Rows from block 3 of a small autoregressive pixel model, named by matrix and row number. Rows with one number belong to one neuron. Each number is 50 + 15 x the weight over its row's rms, rounded and kept within 0 to 99. All counts start at 0.
After each neuron's rows are labels from the 100 images, of 14976, where the neuron reaches its largest size: "responds to" is what is common among them. Only what is clearly more common there than usual is listed. The data: single toy objects rendered from many sides on busy backdrops. In brackets: how many of the 100.
# gate: MLP gate (model.blocks.3.mlp.gate.weight, 512x128), inputs 0-127
# fc1: MLP up (model.blocks.3.mlp.fc1.weight, 512x128), inputs 0-127
# fc2: MLP down (model.blocks.3.mlp.fc2.weight, 128x512, transposed), outputs 0-127

gate.230:64 44 49 56 58 62 45 32 54 64 75 61 60 39 46 57 67 68 75 58 27 55 54 36 84 46 53 65 50 35 42 59 45 48 35 65 68 49 48 26 39 42 49 55 30 12 62 34 38 48 40 30 68 77 55 36 54 48 26 27 64 48 41 81 44 31 67 71 55 50 61 61 73 39 14 51 63 47 41 70 40 43 52 29 52 19 41 57 26 46 44 61 45 50 48 45 35 75 35 50 54 69 44 33 42 28 73 84 47 45 72 61 46 71 44 33 36 51 52 36 32 32 76 50 64 33 38 71
fc1.230:42 66 44 40 67 58 31 45 27 55 69 56 73 37 41 55 80 38 53 67 12 40 44 55 86 36 51 62 42 71 71 64 43 51 43 51 46 45 66 36 56 07 64 71 29 56 54 58 39 67 36 56 67 75 17 24 46 54 46 33 59 30 23 78 50 62 47 56 52 53 56 56 64 61 42 48 47 48 34 42 45 71 47 54 54 36 51 41 42 50 51 60 35 59 49 63 62 70 24 50 57 78 43 49 38 27 53 61 50 32 53 36 37 68 41 39 35 33 16 39 47 41 84 43 72 23 57 59
fc2.230:26 24 65 57 42 51 53 74 63 39 60 34 50 59 50 50 37 59 24 26 37 20 53 52 34 44 40 49 67 67 41 60 40 60 57 01 32 50 58 49 66 81 40 54 66 83 55 66 73 58 60 67 54 32 49 54 39 54 71 64 42 29 73 44 40 56 58 35 57 59 52 45 42 35 73 72 53 17 32 22 53 54 52 67 43 37 33 48 48 56 37 11 60 55 51 31 44 36 54 58 77 60 61 62 55 65 35 46 41 40 57 36 51 45 47 45 69 72 75 55 60 84 38 47 62 61 35 40
responds to: black (33)

gate.426:30 69 65 45 38 59 21 14 54 32 85 56 55 66 53 24 67 36 30 30 20 31 58 58 52 54 71 53 48 40 44 51 72 54 52 62 47 54 73 67 56 50 41 36 56 55 54 58 46 64 45 70 78 20 45 47 55 28 40 62 43 57 61 67 48 76 62 51 42 39 48 44 30 37 33 44 68 46 39 43 46 33 38 50 26 62 56 60 68 48 39 69 36 49 40 35 63 42 33 34 61 63 81 58 21 40 37 54 48 72 43 42 60 38 17 60 64 62 44 56 50 99 47 51 31 61 48 48
fc1.426:60 50 55 40 47 52 35 44 66 57 33 53 37 45 24 18 30 52 31 26 36 09 44 59 68 60 67 31 39 54 43 35 59 33 68 37 48 45 43 65 56 55 35 51 60 32 49 59 63 63 58 33 32 83 65 86 39 60 47 43 98 52 77 44 40 38 39 40 58 64 56 47 35 53 69 49 28 91 50 49 63 69 46 42 53 53 44 78 53 59 31 47 45 35 43 65 50 58 29 43 49 35 35 61 62 79 58 65 34 33 46 57 53 49 51 52 39 70 68 72 46 47 46 62 24 36 38 70
fc2.426:41 48 45 74 59 50 35 66 08 40 24 32 67 37 69 42 63 55 57 68 59 46 18 51 68 62 23 60 62 54 25 54 57 68 36 58 36 48 60 53 49 52 46 53 36 42 47 86 48 62 68 44 62 59 40 45 46 36 65 32 43 44 41 67 41 53 57 48 63 62 52 61 22 45 03 68 42 41 17 57 75 26 35 42 52 50 58 80 37 71 35 43 56 57 47 52 54 38 49 52 64 76 75 18 23 54 60 39 44 65 44 49 60 33 47 42 72 46 38 40 46 71 44 57 53 75 48 69
responds to: red (35); orange (26)

gate.131:41 57 42 32 38 36 61 45 39 42 63 34 60 73 52 29 50 66 50 60 61 46 52 55 06 52 54 59 82 56 45 63 14 48 72 50 40 89 75 42 54 61 54 54 65 55 38 62 52 52 32 51 67 31 45 45 77 51 52 69 36 51 47 31 68 51 73 56 32 39 32 65 46 22 48 69 66 70 43 53 39 67 66 15 31 44 74 52 61 18 36 54 64 64 55 38 67 45 47 45 64 57 53 66 21 12 47 45 29 56 52 49 67 37 54 40 53 25 47 29 26 56 58 42 43 51 61 41
fc1.131:71 34 40 65 61 30 45 57 23 40 64 35 42 43 69 71 51 41 67 40 47 58 34 63 46 38 48 48 53 59 83 45 56 50 57 53 46 23 61 53 60 59 33 52 70 55 24 34 67 37 47 55 21 80 53 56 51 22 53 62 65 60 82 32 45 22 49 19 67 54 63 23 53 45 55 56 45 67 40 60 44 55 85 41 40 70 50 34 68 71 65 45 49 65 29 61 27 58 26 54 21 67 68 32 41 56 46 48 90 45 33 52 34 47 72 49 66 39 51 27 54 27 51 61 44 45 65 58
fc2.131:57 58 27 63 38 61 26 49 11 38 42 46 80 60 53 72 53 59 55 66 40 46 42 67 60 52 34 72 49 57 40 36 41 51 36 54 36 51 54 70 36 30 72 63 49 41 51 52 55 45 58 56 66 44 30 37 68 60 68 57 52 61 43 17 57 59 63 47 45 44 55 62 63 46 01 59 30 61 37 68 68 32 44 39 35 33 69 47 56 48 25 56 51 55 09 43 45 46 41 61 41 43 75 44 45 48 50 76 22 65 50 70 73 69 31 37 48 29 62 18 69 75 61 33 61 54 60 62
responds to: candle (78)

gate.406:37 73 59 54 42 79 55 51 36 55 62 38 61 27 26 45 37 54 40 39 29 66 40 28 61 19 39 56 60 48 36 36 47 30 67 33 43 48 60 36 61 55 63 69 37 59 37 24 59 50 41 51 55 21 11 47 56 67 59 73 31 63 59 42 58 64 27 79 64 36 54 50 28 37 52 60 88 83 58 34 55 61 49 40 52 74 60 59 34 58 65 34 51 56 43 44 54 58 73 29 66 70 55 46 52 57 79 58 38 31 61 53 48 28 47 45 59 32 35 92 61 41 39 67 43 44 63 60
fc1.406:29 66 62 51 44 64 54 42 41 55 61 50 65 32 14 50 52 31 67 03 54 58 59 31 64 16 38 54 63 42 63 56 56 48 65 12 40 68 44 29 74 66 55 45 42 51 37 52 49 49 63 60 47 30 29 40 85 49 54 77 16 58 40 71 50 49 32 51 55 29 56 42 65 46 30 57 81 51 40 37 48 53 69 41 51 52 59 37 54 59 57 39 43 54 52 75 28 67 56 43 29 53 44 50 39 66 58 75 43 43 55 78 55 49 53 38 73 34 70 66 47 40 47 88 64 51 52 33
fc2.406:44 33 46 17 51 66 60 58 54 32 42 53 73 62 18 41 75 58 70 53 32 64 21 78 34 48 58 58 53 54 49 49 47 67 44 49 59 28 25 27 40 66 56 37 49 69 50 71 49 55 66 50 61 78 33 51 36 34 68 32 36 47 60 66 50 39 45 60 60 53 54 48 30 28 32 53 64 26 63 72 55 36 44 63 41 47 75 58 45 47 49 63 34 48 66 59 43 46 43 72 56 37 22 51 05 52 68 57 58 51 74 43 12 63 47 37 80 49 74 45 60 70 45 52 46 44 69 25
responds to: blue (40); purple (27)

gate.464:40 50 66 40 51 56 43 54 21 68 86 41 57 64 57 58 75 36 49 49 59 45 47 09 48 43 69 42 59 52 48 67 28 44 59 56 56 76 44 53 54 44 34 12 59 54 48 56 48 46 43 46 41 41 42 46 45 29 57 39 45 68 37 54 58 51 76 38 84 80 77 61 20 11 42 55 56 57 55 34 40 45 40 45 45 37 45 49 69 46 82 64 47 71 65 51 78 53 39 36 57 61 67 33 27 25 51 23 50 71 61 27 35 47 48 69 75 56 50 68 48 61 39 43 40 62 23 44
fc1.464:60 43 51 69 59 59 76 78 45 44 33 68 57 46 41 39 37 47 58 81 29 51 34 72 53 51 33 71 48 38 50 36 48 53 43 45 45 17 22 17 23 66 59 52 66 61 46 34 80 62 42 37 17 48 40 50 57 62 27 57 45 56 53 22 50 26 18 54 45 19 64 52 72 56 66 45 48 23 69 54 60 56 65 41 48 59 62 57 53 49 41 37 65 48 50 34 46 51 55 58 43 46 66 54 76 59 25 48 41 65 54 70 68 48 72 47 27 30 75 25 38 52 56 55 75 42 36 70
fc2.464:57 55 47 67 53 51 62 44 35 32 36 35 76 58 48 71 39 45 79 56 18 50 56 68 43 45 52 50 35 76 62 45 82 57 34 61 45 75 58 67 46 42 20 58 55 38 44 48 64 68 29 50 60 35 46 52 31 48 80 68 55 31 52 29 20 72 57 57 44 48 47 38 40 64 26 47 40 31 48 45 82 63 37 43 30 20 70 66 69 74 51 56 12 51 45 44 38 67 68 30 39 62 70 37 44 61 62 49 57 48 35 31 28 67 43 59 43 55 52 81 25 52 53 50 70 55 62 42
responds to: candle (44)

gate.476:43 42 62 28 43 50 32 43 60 57 31 24 57 54 58 39 60 70 30 80 46 39 41 65 52 60 45 59 60 48 51 41 47 40 18 33 66 70 62 57 69 61 74 37 59 53 58 61 49 86 37 52 32 71 84 49 28 51 49 63 24 29 53 70 20 25 43 39 42 55 26 50 37 55 51 36 46 64 55 45 47 32 37 58 74 64 55 61 39 66 50 78 08 63 33 47 41 59 47 56 56 57 62 78 42 53 26 77 44 68 43 47 45 21 59 40 39 44 48 55 79 70 34 53 44 67 49 32
fc1.476:62 30 38 57 47 40 42 39 47 35 57 51 46 69 50 80 57 49 40 51 35 53 47 63 37 41 42 57 51 65 49 10 27 51 74 50 38 58 83 49 26 30 66 66 75 83 65 54 49 58 52 42 42 37 50 48 42 57 40 53 42 55 50 41 52 82 44 61 53 17 56 39 59 41 27 39 47 33 47 60 56 54 60 53 28 54 29 03 21 38 65 71 97 28 68 52 49 44 84 63 59 53 55 56 48 64 48 40 40 33 51 68 51 54 42 46 59 71 66 49 46 28 69 30 34 67 54 40
fc2.476:39 45 48 56 31 61 35 35 41 74 38 52 43 53 57 44 58 60 29 71 57 29 43 56 45 50 31 52 58 63 40 80 69 31 43 45 40 39 54 73 62 50 34 74 63 60 51 29 22 45 48 53 40 61 71 52 44 83 50 39 64 54 36 67 38 11 50 61 37 58 48 64 25 75 46 28 73 67 44 81 38 51 49 20 64 31 59 44 61 30 69 31 47 62 65 42 25 32 25 49 21 57 44 40 58 42 61 68 47 58 31 48 68 55 44 67 41 21 57 61 78 67 39 65 75 38 59 51
responds to: blue (35)

gate.188:61 52 74 47 75 59 49 69 69 48 52 56 57 51 32 54 17 81 62 51 57 48 65 47 47 55 52 55 41 73 67 60 45 61 51 53 53 35 69 41 61 34 44 72 35 64 43 41 43 75 50 53 32 50 27 57 38 41 21 34 57 52 43 47 11 34 55 41 34 40 29 48 70 56 64 59 82 49 45 58 17 29 46 47 46 23 48 27 45 48 73 21 51 30 47 70 55 36 56 55 55 64 40 51 34 68 64 51 49 42 29 72 72 36 37 56 73 26 20 45 36 59 62 35 61 66 89 46
fc1.188:39 68 58 48 13 56 59 44 51 48 37 44 41 49 48 76 31 43 22 67 26 51 25 55 30 35 45 80 61 62 49 30 36 47 50 69 50 65 75 31 42 58 76 27 63 57 40 36 61 52 56 46 50 30 52 40 69 56 27 25 57 70 55 58 60 38 56 62 56 69 55 57 24 31 43 26 53 63 58 64 70 70 36 32 63 69 58 61 57 49 37 43 60 44 56 73 54 51 51 59 43 85 17 26 70 49 33 45 53 43 73 57 55 60 50 55 11 66 44 48 43 38 68 55 16 43 39 37
fc2.188:40 70 39 54 63 28 33 47 76 54 14 27 32 51 36 32 74 35 68 51 64 73 35 52 39 53 64 44 40 14 53 34 61 65 40 41 47 66 30 58 52 39 54 54 66 76 71 63 51 19 18 55 39 52 41 58 36 54 64 55 50 52 17 54 51 49 44 71 72 38 44 44 47 62 34 76 59 70 78 59 55 45 71 70 40 69 60 37 36 51 47 45 62 25 38 87 55 49 30 66 60 40 55 28 39 50 36 50 72 29 56 42 62 55 20 64 47 63 33 53 54 56 47 58 29 48 52 39
responds to: red (35)

gate.399:51 39 48 56 59 72 52 28 39 45 25 55 48 68 54 39 37 73 35 77 16 40 54 29 71 69 69 63 83 48 39 60 40 45 56 53 08 52 33 39 26 34 43 61 75 70 50 56 40 48 28 28 42 50 75 33 32 45 50 55 54 35 41 64 66 49 51 55 58 56 51 63 68 57 31 46 48 46 30 57 38 73 49 58 49 27 59 65 57 40 35 65 49 40 64 69 50 56 20 59 63 53 68 68 36 40 67 67 58 48 60 48 75 51 63 33 34 15 30 70 30 33 69 53 55 35 50 78
fc1.399:36 51 50 59 61 57 42 42 48 66 45 51 61 50 27 57 41 66 44 60 61 62 58 57 40 30 29 37 55 60 63 46 37 69 41 58 59 45 54 47 48 51 52 75 53 40 73 41 39 55 60 33 79 77 22 30 52 51 40 41 50 37 28 57 62 38 54 40 47 61 23 51 64 88 30 43 39 61 27 46 23 65 69 65 70 44 42 60 94 44 38 45 33 37 45 62 28 63 61 49 56 55 47 05 44 28 46 45 81 27 57 65 52 64 22 42 45 25 25 59 47 35 65 66 60 45 66 81
fc2.399:64 47 44 48 18 41 50 44 47 35 43 42 64 64 54 82 35 48 47 46 66 34 48 25 36 55 53 51 70 43 34 30 48 47 54 42 40 46 24 44 54 58 69 61 56 43 94 79 63 62 53 64 47 48 59 74 52 38 50 56 34 31 45 33 48 56 69 53 38 42 71 33 50 34 69 62 58 37 40 57 73 48 71 57 59 56 43 47 02 52 52 15 69 28 39 42 26 56 49 61 69 38 58 74 53 76 50 44 25 55 39 81 44 53 58 72 67 73 62 26 49 53 41 20 42 67 62 49
responds to: black (29)

gate.229:55 37 37 57 68 52 39 31 30 62 36 52 56 74 27 63 33 57 59 51 35 50 83 51 31 76 50 69 55 58 12 49 72 52 26 47 16 55 46 51 35 50 63 46 45 32 52 64 52 66 23 43 72 73 52 82 27 64 38 58 45 30 26 50 43 51 78 42 38 32 45 56 39 70 26 62 39 51 26 31 62 52 29 63 68 44 57 57 54 42 55 72 18 50 58 50 32 49 24 55 45 71 67 46 31 70 68 72 47 67 50 60 46 53 53 76 46 21 56 40 37 57 41 42 43 61 58 53
fc1.229:63 44 51 54 46 51 64 64 60 32 49 59 49 27 52 67 53 25 76 34 38 51 50 58 67 30 53 17 39 59 78 64 46 54 59 35 61 51 66 44 38 73 15 41 30 53 66 49 52 52 41 49 43 28 59 63 74 35 60 33 44 56 79 38 68 44 45 64 54 57 41 30 40 46 58 60 53 59 61 34 31 14 66 56 58 39 34 51 56 64 48 35 70 43 62 64 43 50 66 38 21 65 54 77 44 38 62 94 64 25 61 80 56 35 50 39 19 57 48 58 48 34 23 54 48 21 72 51
fc2.229:43 33 49 71 60 49 54 54 42 49 57 39 64 51 40 46 47 57 64 82 55 51 56 49 39 40 45 50 43 43 26 30 55 67 47 46 14 45 39 56 17 40 48 72 71 20 70 83 21 42 35 43 62 82 43 47 24 38 57 49 45 38 47 33 53 65 70 57 53 67 57 62 49 60 48 45 34 55 48 39 55 41 44 13 63 35 69 46 26 60 71 59 13 76 54 43 56 31 29 24 41 24 41 57 50 63 80 46 63 48 52 27 49 44 55 67 80 64 70 54 71 69 43 47 52 65 55 59
responds to: black (33)

gate.23:50 41 57 52 69 56 34 49 62 48 20 36 40 57 79 56 67 54 50 65 45 49 68 16 32 62 88 48 45 43 41 63 39 32 41 41 72 52 41 67 51 00 55 44 41 71 34 50 32 86 46 42 45 43 21 50 54 64 33 36 70 54 64 54 42 39 68 63 59 49 38 76 43 66 46 34 27 57 34 40 39 53 79 63 52 67 44 42 15 35 68 66 54 46 63 58 42 49 61 68 54 71 56 65 30 30 54 35 52 34 37 41 47 30 55 60 58 63 60 37 42 61 31 37 54 56 62 61
fc1.23:64 50 59 61 66 55 43 54 59 82 51 25 34 70 75 36 34 54 44 39 43 51 22 25 49 45 42 56 64 42 51 62 51 63 67 60 32 40 19 51 62 50 64 68 40 25 44 32 39 55 35 26 53 35 46 43 84 38 44 43 31 49 45 70 55 36 64 49 53 53 41 36 91 42 76 70 65 51 29 43 74 66 26 56 18 71 49 58 13 38 42 54 59 38 43 42 47 41 52 78 30 41 53 62 51 57 63 52 66 43 61 70 56 31 49 75 35 83 51 40 56 43 61 36 68 60 44 68
fc2.23:59 19 34 54 58 26 42 59 30 32 59 56 59 65 29 49 43 58 80 40 68 55 58 52 46 40 32 42 72 50 42 55 70 53 36 33 59 44 84 51 44 73 41 34 35 25 34 75 46 71 47 51 48 32 87 64 40 45 85 50 22 19 82 38 50 50 76 18 42 61 41 54 64 34 51 59 58 29 56 60 27 53 59 45 65 33 55 63 66 37 55 56 39 51 36 32 26 53 73 21 73 52 33 41 41 45 45 70 45 57 40 43 32 69 46 74 55 52 40 54 63 63 48 40 59 48 53 42
responds to: black (27)

gate.316:29 41 62 41 52 60 57 57 31 25 31 25 73 36 46 49 21 64 63 66 50 62 39 63 53 27 40 52 55 58 49 65 49 53 51 68 44 60 61 29 44 57 30 24 62 89 69 65 51 73 56 20 48 57 19 61 53 41 56 27 49 25 67 44 69 67 50 59 81 78 51 74 58 51 47 56 31 43 49 53 61 48 48 31 49 47 47 68 46 53 54 42 66 47 39 61 77 42 48 65 50 42 43 28 53 60 19 59 87 45 33 29 53 24 32 49 46 66 35 75 60 42 41 57 58 64 26 67
fc1.316:53 45 54 68 35 25 39 17 61 47 50 86 30 32 48 58 47 44 65 28 46 48 57 51 46 66 28 27 44 36 58 59 79 73 37 29 32 28 34 41 45 47 38 68 78 38 62 54 37 34 22 43 53 57 83 57 47 58 31 55 50 31 53 48 64 79 38 61 50 43 41 44 50 72 53 57 41 74 63 45 31 58 55 57 33 58 27 66 55 22 32 51 39 59 60 73 59 54 38 59 23 34 88 68 73 61 70 42 70 46 75 62 65 33 39 54 47 40 56 48 54 42 45 72 33 41 61 50
fc2.316:35 72 58 60 73 84 69 50 55 54 34 56 58 30 54 17 44 52 28 66 47 40 49 71 43 40 31 47 58 39 44 50 57 41 91 41 81 70 50 64 48 48 83 21 51 41 59 60 34 72 81 53 38 59 56 17 35 45 86 46 55 53 55 62 30 31 37 51 51 39 50 47 63 52 29 37 41 49 49 44 55 32 35 27 39 43 84 56 71 63 38 42 44 45 60 52 54 27 61 28 47 69 45 52 29 23 64 36 45 57 75 41 55 70 49 64 57 63 47 51 29 39 47 34 56 38 65 48
responds to: truck (44)

gate.109:38 21 34 19 25 45 27 63 61 77 35 42 58 61 54 12 35 62 31 70 63 50 54 18 41 74 56 75 41 90 36 43 45 21 36 66 53 62 31 57 58 17 30 37 57 52 43 56 33 62 43 55 60 81 40 64 31 56 51 51 47 50 30 35 58 58 49 56 47 42 74 53 37 34 57 65 49 44 66 59 56 51 65 55 36 35 18 41 39 46 54 35 69 57 63 63 49 60 73 64 54 54 81 17 42 50 55 71 54 55 46 50 39 49 56 73 60 48 61 39 68 51 61 56 53 47 38 67
fc1.109:22 59 79 50 32 44 54 51 50 57 56 39 31 60 47 58 55 51 53 64 39 39 68 71 30 79 61 56 78 41 75 69 58 18 12 79 33 18 49 28 45 58 35 48 71 48 56 33 36 42 43 65 41 30 41 25 35 40 30 42 44 49 56 33 69 56 35 39 76 46 60 64 53 44 34 15 49 48 53 58 48 68 38 61 56 58 54 53 44 68 77 50 48 38 70 28 83 46 50 45 31 34 58 66 47 66 60 61 39 52 49 40 46 26 49 58 52 48 28 48 84 65 46 48 77 51 55 57
fc2.109:66 43 77 52 59 72 39 76 35 29 34 61 60 87 36 69 60 43 49 72 32 20 46 53 62 42 30 27 28 55 50 42 50 69 48 58 50 41 57 71 48 55 71 58 65 36 40 58 80 55 57 37 32 39 92 68 56 54 43 43 49 47 39 49 33 61 51 41 37 47 26 43 37 64 38 54 42 38 31 49 52 35 59 39 73 49 63 39 41 61 26 29 59 57 23 31 35 47 55 34 54 73 57 51 97 42 62 28 57 64 46 69 35 53 45 40 76 68 53 76 38 44 46 47 28 57 35 57
responds to: blue (44)

gate.284:66 53 68 64 56 21 48 60 55 52 48 39 34 43 32 41 41 49 55 47 43 39 28 44 59 43 52 71 49 46 53 67 18 51 22 55 41 57 41 59 83 46 88 47 53 44 29 37 51 40 41 40 53 52 55 47 38 41 34 51 43 27 50 52 68 31 70 79 51 19 76 61 39 67 23 72 43 77 30 53 30 30 51 51 59 70 83 46 49 32 37 58 40 55 42 54 90 48 42 63 75 64 67 51 66 42 37 48 71 46 43 49 46 50 77 50 61 34 53 35 29 25 80 72 47 39 41 58
fc1.284:26 30 56 31 72 65 53 39 49 31 11 30 65 61 50 28 51 48 54 72 61 56 71 87 48 37 57 25 50 48 69 42 45 41 55 60 50 48 74 37 32 67 49 63 45 48 74 76 30 65 60 46 51 33 57 58 59 45 60 80 63 31 30 52 41 67 59 29 45 72 31 35 39 49 51 22 40 49 60 36 72 85 33 45 36 52 63 61 59 72 60 49 46 42 46 45 41 71 53 43 56 40 54 45 47 66 48 22 46 45 67 41 66 34 36 53 68 50 39 46 51 74 02 47 54 67 43 37
fc2.284:70 23 44 53 40 48 61 55 58 53 79 83 36 36 36 59 57 40 61 16 55 54 56 40 32 52 53 53 59 20 25 56 71 55 45 34 52 49 71 37 71 46 49 31 51 46 27 22 45 76 52 15 60 53 61 48 23 53 48 46 38 50 34 70 65 88 54 77 68 18 92 47 62 48 50 64 43 56 32 46 30 33 44 53 49 39 51 46 48 41 66 65 43 56 39 43 72 63 47 46 52 68 63 69 55 54 72 55 58 26 47 30 21 51 61 59 41 42 44 55 33 41 47 81 51 42 63 42
responds to: black (29)

gate.421:55 28 58 78 50 60 64 60 65 11 36 46 39 30 32 34 48 23 59 57 46 54 60 58 53 76 71 34 61 44 46 44 27 58 35 47 67 64 34 43 26 58 28 44 46 56 68 85 64 62 51 46 50 56 60 81 59 64 55 52 40 33 42 36 72 50 61 34 49 74 48 50 63 72 45 38 48 74 68 50 24 63 55 57 49 45 65 32 37 32 32 34 28 59 64 57 86 47 54 28 58 37 10 49 41 42 44 49 58 37 39 54 53 42 16 39 49 59 48 25 57 41 53 66 69 69 48 74
fc1.421:48 58 58 27 42 56 55 55 37 67 40 48 12 59 57 37 53 48 64 55 48 29 55 60 75 34 34 97 55 73 50 66 34 63 43 43 35 12 46 44 38 42 51 55 76 60 60 30 29 30 46 49 48 68 39 39 47 60 12 38 62 46 26 65 73 39 43 72 41 53 77 33 37 46 50 68 21 48 58 61 29 46 36 49 68 47 38 67 59 76 60 63 65 63 34 66 77 47 48 51 49 39 55 44 60 57 26 74 58 51 69 36 55 48 28 59 64 37 56 50 52 47 70 68 22 48 36 60
fc2.421:30 31 30 61 39 80 52 40 61 41 61 58 65 34 37 50 37 43 54 63 69 74 56 73 26 75 56 16 58 25 25 57 52 64 51 33 65 42 65 55 39 61 36 32 36 30 32 77 56 46 66 49 58 38 51 75 40 55 50 69 45 49 68 39 42 27 80 29 40 57 57 86 88 54 55 56 44 53 47 46 21 54 38 25 71 61 73 46 42 43 59 46 36 39 46 37 58 54 55 35 64 45 35 31 32 31 62 50 88 47 47 41 46 69 47 52 56 74 38 48 57 61 26 54 65 60 45 43
responds to: truck (27)

gate.27:55 39 38 52 40 39 55 43 37 76 63 13 64 71 54 67 50 59 18 85 48 44 48 20 36 40 50 53 98 56 53 71 45 50 46 24 54 74 26 51 46 40 51 36 54 53 49 82 41 46 35 59 48 42 69 55 27 70 59 34 53 27 22 54 68 69 74 56 28 46 48 51 33 41 62 61 60 25 42 36 51 80 54 36 39 48 51 73 43 25 25 61 57 52 62 47 62 57 47 55 88 70 75 60 58 42 56 50 40 36 55 44 54 45 53 50 57 49 47 57 57 31 36 30 54 31 42 40
fc1.27:56 35 83 43 38 34 56 42 59 57 46 38 69 77 41 28 55 71 59 69 46 45 49 39 42 46 59 59 50 47 59 35 11 48 76 63 38 59 42 48 44 36 63 69 49 72 66 53 25 38 33 37 53 19 51 52 48 57 33 71 49 71 38 65 38 41 60 32 76 33 68 53 51 48 46 23 72 68 65 48 66 82 69 33 46 52 22 73 39 36 58 46 50 68 60 54 23 77 56 79 68 52 73 55 34 18 51 33 68 32 45 51 53 31 30 56 54 54 40 53 50 58 52 48 26 37 48 31
fc2.27:23 55 20 34 89 42 51 27 85 45 53 51 61 65 73 40 42 47 41 45 52 32 41 57 55 74 50 52 61 41 43 33 57 61 61 19 61 60 43 45 69 40 39 58 60 73 55 65 43 56 40 56 47 50 52 49 40 37 59 78 09 41 32 45 39 54 70 49 53 60 34 44 51 36 71 52 45 65 47 59 37 55 32 46 33 44 51 56 64 46 36 60 25 73 40 82 69 24 50 49 62 21 43 28 77 71 64 53 46 43 56 23 51 59 65 45 46 59 36 80 57 53 10 51 53 58 27 57
responds to: candle (41)

gate.192:46 69 55 42 41 39 48 38 59 70 45 36 63 66 62 41 47 43 91 30 52 55 62 39 53 47 65 47 53 29 44 57 84 39 59 55 50 60 46 67 60 54 63 40 48 81 56 34 32 39 52 45 50 44 54 45 66 46 07 38 67 43 71 45 56 33 71 32 66 59 46 43 35 63 73 67 55 59 45 49 23 54 17 36 76 59 58 57 45 27 29 28 03 33 40 69 53 43 32 36 38 71 41 53 52 87 62 55 18 39 40 36 39 48 53 30 41 49 57 59 45 60 48 39 67 70 49 58
fc1.192:49 52 80 51 60 52 38 51 48 39 45 68 48 35 17 43 45 61 61 48 43 51 54 56 30 53 35 73 66 86 49 40 29 61 46 41 26 59 53 35 38 55 57 26 44 52 46 64 70 58 67 23 44 62 51 59 45 34 54 68 22 48 29 82 32 54 07 62 52 44 50 74 71 56 44 56 38 54 93 56 63 47 80 63 57 39 38 38 28 30 56 55 81 65 54 60 48 92 54 46 42 59 53 60 38 29 32 51 53 33 44 72 25 41 46 40 39 43 59 53 55 41 36 43 66 52 68 55
fc2.192:39 64 36 42 40 39 58 43 58 54 49 54 25 62 62 59 27 17 60 74 46 60 60 69 60 39 53 21 32 40 66 70 67 38 45 44 40 56 61 19 51 42 51 31 81 35 84 44 37 25 37 49 53 57 63 53 74 41 62 49 58 15 50 63 45 54 69 60 67 42 48 69 43 48 58 61 29 47 36 56 35 59 48 39 52 61 53 75 87 41 32 44 24 67 45 19 41 78 39 46 53 23 81 51 70 45 61 37 55 51 65 54 66 15 46 48 44 44 45 62 59 46 56 59 30 27 48 64
responds to: red (25)

gate.348:56 51 41 77 18 49 53 39 42 33 22 28 51 24 31 65 39 24 47 35 32 25 27 57 31 35 71 32 61 71 31 25 64 42 34 25 54 49 42 56 31 36 52 45 78 35 60 39 70 48 59 41 45 80 57 40 53 54 52 59 65 40 58 43 67 68 31 51 67 61 60 76 56 81 71 51 25 51 67 47 58 52 74 60 71 67 56 55 57 57 39 25 44 28 38 59 42 37 52 48 58 56 48 54 84 55 35 61 67 31 72 72 57 44 68 53 39 48 56 52 50 34 52 57 56 42 20 67
fc1.348:42 43 33 44 39 41 60 49 44 36 39 28 52 52 50 53 26 63 59 23 33 47 47 71 59 51 58 41 47 76 75 43 90 59 43 55 54 53 47 51 43 47 46 67 51 79 61 50 58 41 58 36 22 75 27 52 43 62 26 26 59 34 49 49 46 67 26 57 70 61 62 67 39 54 60 68 48 83 27 68 49 34 49 53 74 51 67 78 32 29 47 54 26 63 39 58 45 44 57 18 42 60 59 46 78 71 59 44 45 37 22 54 62 55 54 35 45 47 55 53 02 55 43 67 51 54 34 83
fc2.348:50 99 57 56 46 56 55 42 45 86 23 54 62 34 42 32 46 32 41 51 39 43 54 62 45 75 35 51 41 21 45 53 51 55 69 58 56 23 27 24 48 26 21 47 46 62 42 37 64 51 57 41 37 35 50 56 39 47 49 56 61 78 51 52 55 36 24 41 29 43 41 28 85 44 55 45 68 38 75 75 58 50 63 49 63 36 41 31 54 58 63 46 78 33 71 41 37 33 38 52 58 49 49 46 31 29 70 70 58 54 48 45 47 44 74 57 77 67 65 60 51 57 59 26 83 46 53 46
responds to: blue (27)